Rows from block 3 of the discriminator of a small GAN, named by matrix and row number. Rows with one number belong to one channel. Each number is 128 + 32 x the weight over its row's rms, rounded and kept within 0 to 255. All counts start at 0. Numbers have three digits each.
After each channel's rows are labels from the 100 images, of 14976, where the channel reaches its highest value: "patch colour" is the nearest of a few named colours to the mean colour under the peak. Only what is clearly more common there than usual is listed. The data: short English words printed on busy colour backdrops.
# convs0: first 3x3 conv, stride 2 (discriminator.blocks.3.convs.0.weight, 96x64x3x3, each kernel summed), inputs 0-63
# convs1: second 3x3 conv (discriminator.blocks.3.convs.1.weight, 96x96x3x3, transposed, each kernel summed), outputs 0-95

convs0.28:139165138119125064158176151135099177113101141132131207153118106175182115112129122089150098130156140165127139130119082116218114143135114137164169166137107071119103160161079119145150111088103056
convs1.28:171149141168140162206104106199191141091145121120139185161173164124145117105151093144105165108100112194152097146086121114183153158123121145096144137092128134181075102137180149079143117202126159142097148129156165093135107102166104166142171105127100171177131195160113097151086137122128124122
patch colour: black

convs0.11:148173129112128146092158180112136135186148152119134102141183160164132145092171126216106050109112163145136139200181168161107118105086131135117170149138133157114071116149110156127142125164139182
convs1.11:121166150145093103176145135060125096093127145110093073118078078144155111110158138091125147139060089106072096094159090101122185131117106097089161169177119128147141178148125094142177112107111160090138095080119106082128098085081124130124161120112153082072168185101099133093068168164135143135
patch colour: blue

convs0.81:142167159176087111108077167160169124152121158131146126098097116149105135124095184122155109146119175111112116093115104069130094167143180121147186077167139117204210113118103085134094152129136166
convs1.81:145114125114179079168114131080081102136127131116114129106094155112171129186091158156128125142162150128135171118165165134160155086168067182136107159154089182063092176110065103102105141100140090149153171094118162155120149170150148070153118164207084152117117148083114131100116082123181147156
patch colour: grey

convs0.63:164173139178103128116092139151193087117151135077086149155141146152101170103150120092155136135116120039119094139093140071167145097148134109185167093127123088121123116070175142090111116165077155
convs1.63:143069165070120138067120102090141071117134167107095137150110132128095067136182134137155104210105129087122090103153104137126165124100159064086161108197059103162129129172132045095128111122126072111140089102110102153152141135115199097110123126162133116131115154111147158160128133171159148126
patch colour: brown

convs0.25:142156100037143089093175148147141151136138120148148125103130110109122078119142124135135100162153112112153145109125071130127129188110115150143201098124150193110141063226118127190108143122120166
convs1.25:152113150132106056104166182147121125151148181064114079102123136174117100054137095110142116124096077121102154087087173131102111132163109117059116173144141104078079151100097159158180160125083063125142146130184091090150131125130125142176150156131087094135118108127094105093094116161142158191
patch colour: black

convs0.36:136131129103100066160141081112105133082080140197142127155121118132111139147145129107177131128186163170178163155124132107093058117135143176109133203108126123169094153193125137198125166133154126
convs1.36:144152071110151157142161135206134193094112146187183151137174198111130125140087116127119135151158126164129112106195137156083107155143155160111135113176155192102107149143111195145133123120078111119173141166118143087093180162131126136136141166151186146119143136188057130126176149111094133169
patch colour: green

convs0.56:132107155176118088161108129101178164131123079104121139155104154198119142141109153152112148080088174174135132198130103105151134112112158125107165135166106182188126088099140163082164132134130216
convs1.56:175146147091187119131123055158141108153122138164139112163072116145143084149160108106149095177138131094127121133149122092143165145103140041145116165186168136098154114138177127166122131148144196187130101142134151114157168175111244127091141119103126143099124136154169181126098139151179112149
patch colour: brown

convs0.17:108146161119137111140154111154085182149109158125168122149134092180105130136104153203200076117175103118115147130118129200146145145110178203158116174103156151177157149158081151132133176122153130
convs1.17:156141095132153173062143096110113145084135104137143085150123132111132148118136140084065155114156156172137103114141133162098111117076134133073054098158154097079140134096058192096103085137109107043113095163150079073101125129090119169128139091146127144119114096126123167129097109099104178201
patch colour: green

convs0.18:148070146114105132209127156139198086095143119072088131148141164166147196084162122140133157145150160185115128089093148099165155151116111152128111127170113175159109125123164116125127138161112208
convs1.18:166076176144143156112146147143129172186094186151147157194093162073146129119122095131144153152130141110142082096172162119165161155113108084117140155167096104182110104157197114165153114138089152123128114128117106151089102142084203199166157126152135168122087169108142169133147167129152059114
patch colour: brown

convs0.10:133140066173149135155147096077175106131139160111090135116155208120113167101069105121067155125143140102119134116167171096112210080149080127196087100132122102120107142128143110113124116095168149
convs1.10:104099141100101103067132099144115069206118140133125155159064063128115082085117092136147154144090136083108086159105080082158136169123137101151158129133118095128098127139188045131057118136144111115132116121171165096155094142136110119097115046085153101145119088145130171143091119169169110107
patch colour: grey

convs0.27:186197150153129142114159132171140152103148148061107085131138117093129081112078190125123114175088137139168148090117110108148214112117176167135156097159106130136115164104116075180146104124093104
convs1.27:112121113158123094129137122064094126124121116097085153120139121140171130125162121070068132174159187100144164112110168155122101102158046066102161120148129136135086143028118101127164185137158063131187143113113095160128118161151100117102164124113091162136151182125090133110118085097174080113
patch colour: white

convs0.84:167131169158078152081122114133111111175169087152161120142136130161186126160116148164113115214153177177158138145102115103162063117138195104114190115141127147121154159178138129097159139124121178
convs1.84:087128095132133124124113113152128114080046118135164144156116123136206190143160171213125137153127121139159133111173170176063164142100099104130088171177124139119043141123119114146185167080102117162143145121098107125110176095148133145120174125111109132195143095112112158154079162103146159107
patch colour: brown

convs0.77:142114062164178147148071130110116133163150119125167076109073084130190117118153097125167169123154099143120124121068072153083104074125141158087149068146143131160116082155098152098143084093149119
convs1.77:189114138084141072159106149157143104081138118162086154106147115085101093084151111113057137101151155033139163114098165082176099120128119108174123119139146133097187187145160155098109107117133126163164119195085124156086148091182129093105116129112144138086121143181171140112133132106077081109
patch colour: brown

convs0.5:129104141188130103130098144085163091169109104130085131094067167137133182129138109104072150138193104078192076157130127074130083129138106076132093112119127158116152116103171109078122072110107153
convs1.5:132074121112096129104116136088174103189101172102106086149101124158141091108135114223108144126120086098100120156093148097169152166099149089144115144126125134116171142170189101153186148071090150161111145142097170143099162105181145072186141171164140141163086100127161122195157150143109157159
patch colour: brown

convs0.69:154113175127103141097133163129133054180132120123185071108113125123109134119202148130102076134085154104165108163114170103094119090090126056104125098124084120111127126092155116142051131171083120
convs1.69:132146116089092146092119124106080144167168112093191166100155155079134105126246083142164080146110163126128181162157128141139153154111141113076143118136111092123178132188087124164122139169100118098122118117184108112134152099096121120069147175105167134108114131148094128108115221166093126118
patch colour: red

convs0.46:155107120139156166118100156139135144139181156127052098127198145128134093144148151135119139113148129134174140091210175104108131147144126108148140169150189150113131060160168161086134175199107165
convs1.46:122094142112143088121129135142115150142120125087094148115082125122199075106116112081138184195135108152132125043191137128097100116111118119112177144122100097115142158124164048172174113122107114114096120072071134090092085101074101136077116167165113114156080088071111132081098137101131143164
patch colour: blue

convs0.42:173140159135093156122141150153135085154112154128133161140128160253134141152120171118161106098186115133169123105119177126195096149197146093140154139118135127137127176148164113111096180113086113
convs1.42:129094110114138161111128152201140120115148134109084154108139158126172109169133140135070079081139151214229106139185115077126154150113130146116110177147089180151144121134156149115098129186112111138132147112123134138109150145117114157109151184176153214151120154160159122054175120138129170113
patch colour: black

convs0.40:102151118201129054109151119110120129127144070158138127112077059137167116138088128145169093130134150166108137160119054125164091126099147091121182098179101146159154167141070108131143078123142168
convs1.40:182110156220111107165121141168153147069126129137091119073110183144097111099183124158075142130183156092144108101118130150140151138150109127146137141177156137120143149123146166142146195186100156217140146154128094150160130148186075170139144127130128168121187189153151097112138121109124073140
patch colour: brown

convs0.37:166170132142173158109154159146112074131143097110133171132134129155137178157141148145096168127169153189170159116121153117155144164177171140119191082145146185114144138167111093096163171167090202
convs1.37:078137111122160110155138093162116115089139140108146129139149150162174160170053198122126105088148139120162171082150213107107164125104139125158135160156104161040103170127134140164158138131078161164170157122131120148126119156192136166068139163135078142150123100137125139141089174086158151193
patch colour: brown

convs0.15:091122124183128101126147178160115118115148111133166178126096165186113144132101150160110072130120166097129092107178132096171127149221125098144129129131147118201106131097140126097092201137180173
convs1.15:171150115135162126163095110120162122167135110072096134137115178112215177139118138097162151163167120114194158103184134142189148133138097150119065119113145164139114134097163083127122118126087119131119150143192167169147142175213116136117146161184172160139140164155165155134133117116191162180
patch colour: black

convs0.52:102127142109119111103158098128114149139114111138208162068169133184124124105203136170179113132107189117156095143136124093109089104100159162106119159077141150110129184109081103162121138163208132
convs1.52:136127078135138165136072034133103113117138131133148097100081121089179133110154110057132095114144114148075168174150080111173115134095159122125163128168162138137169157101151192072117126127130136130184123104181161124142159151067159067127105130117162145067138162134161113066095153127174142103
patch colour: grey

convs0.51:166137127059180163137172118103096134160064114121117071132197119156093142103116097161150116106110106186110124104180154114062120086133115168138082208133121083135111096147139146094116123145135147
convs1.51:097113157092112127066100091095140128111091145169155104150136107113127089151166135107093175189106129101115084106164111130121087128077140101133090145148131118149144151055126086180173089132159113099070150110121106147114099079062100197095131097136109113100077179090109175121071160078112118176
patch colour: blue

convs0.3:123162130185132096136146130151143157090200151116074206133085129105152157123059136101200109123145115113089187117127178140108127147109153141124183119194117134110178123159119128120144078090117108
convs1.3:069112203123119124150120101130194084110114058115130125196110141136107102105119087109094166152141108157164088087070163089133102123163134119150173124163105166193112093098159116093125150163142111144164093094091149171120088104194084149131147117165070099155140132098078169158122084096137118127
patch colour: white